Weights of a small multi-label image tagger: norm layernorm.
Rows from block 9 of a small multi-label image tagger, named by matrix and row number. Rows with one number belong to one neuron. Each number is 50 + 12 x the weight over its row's rms, rounded and kept within 0 to 99. All counts start at 0. After the name is the row's rms in percent of the matrix's.
After each neuron's rows are labels from the 100 images, of 14976, where the neuron reaches its highest value: "responds to" is what is common among them; "peak on" is the class under the peak. Only what is clearly more common there than usual is listed. The data: scattered letters and digits in many colours.
# fc1: MLP up (model.blocks.9.mlp.fc1.weight, 960x160), inputs 0-79
# fc2: MLP down (model.blocks.9.mlp.fc2.weight, 160x960, transposed), outputs 0-79

fc1.27 081:48 58 36 33 40 65 50 53 35 54 48 54 32 60 45 46 49 69 64 52 57 30 48 58 57 60 41 47 48 42 60 62 41 55 49 53 47 40 34 62 41 42 77 70 69 50 50 30 56 49 66 29 39 48 66 46 52 50 55 37 43 61 25 58 45 59 37 54 48 53 61 69 42 55 33 51 60 45 33 43
fc2.27 072:66 48 62 55 45 56 52 50 71 42 70 46 56 40 31 37 64 35 46 50 49 63 44 44 34 42 62 65 62 63 23 28 53 38 36 50 57 40 74 42 47 51 48 55 31 59 60 51 40 37 57 56 67 58 42 48 63 30 57 61 42 39 44 63 37 31 46 32 52 53 46 33 57 53 81 48 47 43 55 72
responds to: the character K; count: six
peak on: K

fc1.33 104:46 67 51 55 62 54 55 32 45 53 54 41 40 63 31 44 40 60 57 45 46 27 60 50 63 53 41 63 45 59 28 50 42 51 50 68 50 56 42 53 41 61 65 66 47 23 55 26 59 35 71 48 50 42 44 57 47 52 71 42 69 47 26 50 45 63 55 37 66 34 72 43 54 42 40 49 63 37 46 64
fc2.33 124:60 53 31 48 56 42 62 55 45 42 63 41 47 48 47 71 41 42 55 50 53 36 79 53 51 49 42 53 48 48 36 50 55 31 73 60 62 51 43 54 00 16 54 62 38 58 49 60 52 61 43 53 61 76 14 60 43 58 56 45 56 48 37 57 26 48 58 38 58 41 45 57 58 60 23 08 55 47 42 56
responds to: the character X; largest: X
peak on: X

fc1.386 097:39 52 44 49 52 40 63 52 43 46 62 49 54 73 23 60 41 69 52 61 67 44 60 47 51 42 37 50 47 50 19 64 52 39 55 57 58 62 24 62 45 53 54 52 41 21 66 45 44 46 54 48 41 63 34 57 45 63 70 38 57 44 55 48 40 54 54 51 60 27 54 38 51 53 37 42 72 49 42 43
fc2.386 063:51 39 75 78 44 49 79 43 71 67 66 41 63 39 47 30 41 32 37 49 49 57 32 59 52 35 57 47 38 53 59 42 33 63 40 46 49 50 39 48 72 70 37 49 31 56 55 43 71 42 55 39 39 25 71 63 41 38 47 57 56 28 59 58 43 46 52 61 48 43 45 40 54 70 67 69 51 65 42 66
responds to: the character K; count: six; the character X
peak on: K

fc1.613 089:42 49 38 42 48 35 60 51 58 55 77 39 53 72 26 50 43 70 61 62 66 51 59 49 47 42 41 50 48 53 19 72 51 43 58 59 61 65 23 51 48 53 45 57 41 20 65 39 44 54 53 47 39 61 36 51 43 69 66 45 56 50 55 43 36 56 50 54 62 40 53 41 47 48 43 36 72 57 41 38
fc2.613 065:44 54 73 82 30 56 69 47 66 66 68 37 70 41 43 34 31 40 37 59 53 44 42 49 44 45 50 35 28 50 57 55 38 53 44 39 54 48 43 41 61 65 44 55 31 54 43 64 65 34 52 39 39 36 55 67 30 57 58 45 49 20 60 52 42 37 59 63 53 53 44 35 53 75 70 61 54 61 41 69
responds to: the character K; count: six; the character X
peak on: K

fc1.417 104:46 63 57 57 60 54 55 35 50 42 54 44 32 60 30 41 39 54 50 44 45 23 51 46 63 67 43 62 43 53 37 51 45 52 43 62 48 49 49 58 43 60 69 68 48 31 51 28 66 30 71 52 58 36 48 41 51 52 68 37 63 42 27 57 49 59 52 38 64 39 69 44 48 37 52 53 64 32 55 68
fc2.417 132:54 46 24 50 52 36 55 48 37 51 58 41 53 50 50 71 40 45 53 46 50 39 80 53 54 46 37 52 45 43 45 46 51 32 78 52 61 50 43 56 00 21 56 61 43 59 46 65 49 57 41 43 58 84 13 74 36 57 58 47 52 45 39 51 27 54 65 39 59 47 36 63 54 59 32 17 54 53 41 56
responds to: the character X; the character Z; largest: X
peak on: X

fc1.579 100:56 56 45 46 63 56 47 28 49 48 53 42 32 55 31 39 44 55 60 33 40 24 64 58 65 48 46 63 35 59 32 41 52 57 38 65 53 66 50 50 38 59 57 61 45 31 56 36 62 39 75 52 50 39 43 47 46 31 77 48 75 55 21 50 44 52 58 36 61 27 64 42 50 27 44 42 65 42 42 61
fc2.579 105:69 55 35 48 57 38 66 55 46 52 54 49 49 47 55 58 38 44 67 50 49 42 70 59 51 42 49 53 43 40 50 26 51 33 70 60 51 45 55 50 05 30 48 62 35 58 48 42 65 54 39 60 66 69 26 70 42 62 39 46 55 53 34 50 35 47 65 16 49 46 36 62 57 60 16 24 49 41 42 87
responds to: the character X; largest: X; the character Z
peak on: X

fc1.109 103:36 39 35 53 45 37 65 52 47 54 58 50 57 77 19 55 34 64 57 58 71 49 63 45 51 43 36 56 42 53 17 62 58 48 59 55 54 64 23 65 46 46 59 54 46 28 67 34 52 56 55 28 38 65 30 53 51 63 66 38 59 50 49 42 32 50 51 46 61 31 41 54 54 48 35 32 72 43 37 42
fc2.109 085:49 51 75 73 45 52 82 50 62 63 73 56 56 52 41 34 45 40 48 39 50 52 25 55 52 40 52 55 39 52 55 34 48 55 35 40 49 47 51 50 65 68 42 43 26 50 54 37 72 37 47 39 41 24 63 62 38 37 44 60 44 23 63 49 58 38 37 60 55 50 43 48 50 61 73 67 53 60 56 69
responds to: the character K; count: six
peak on: K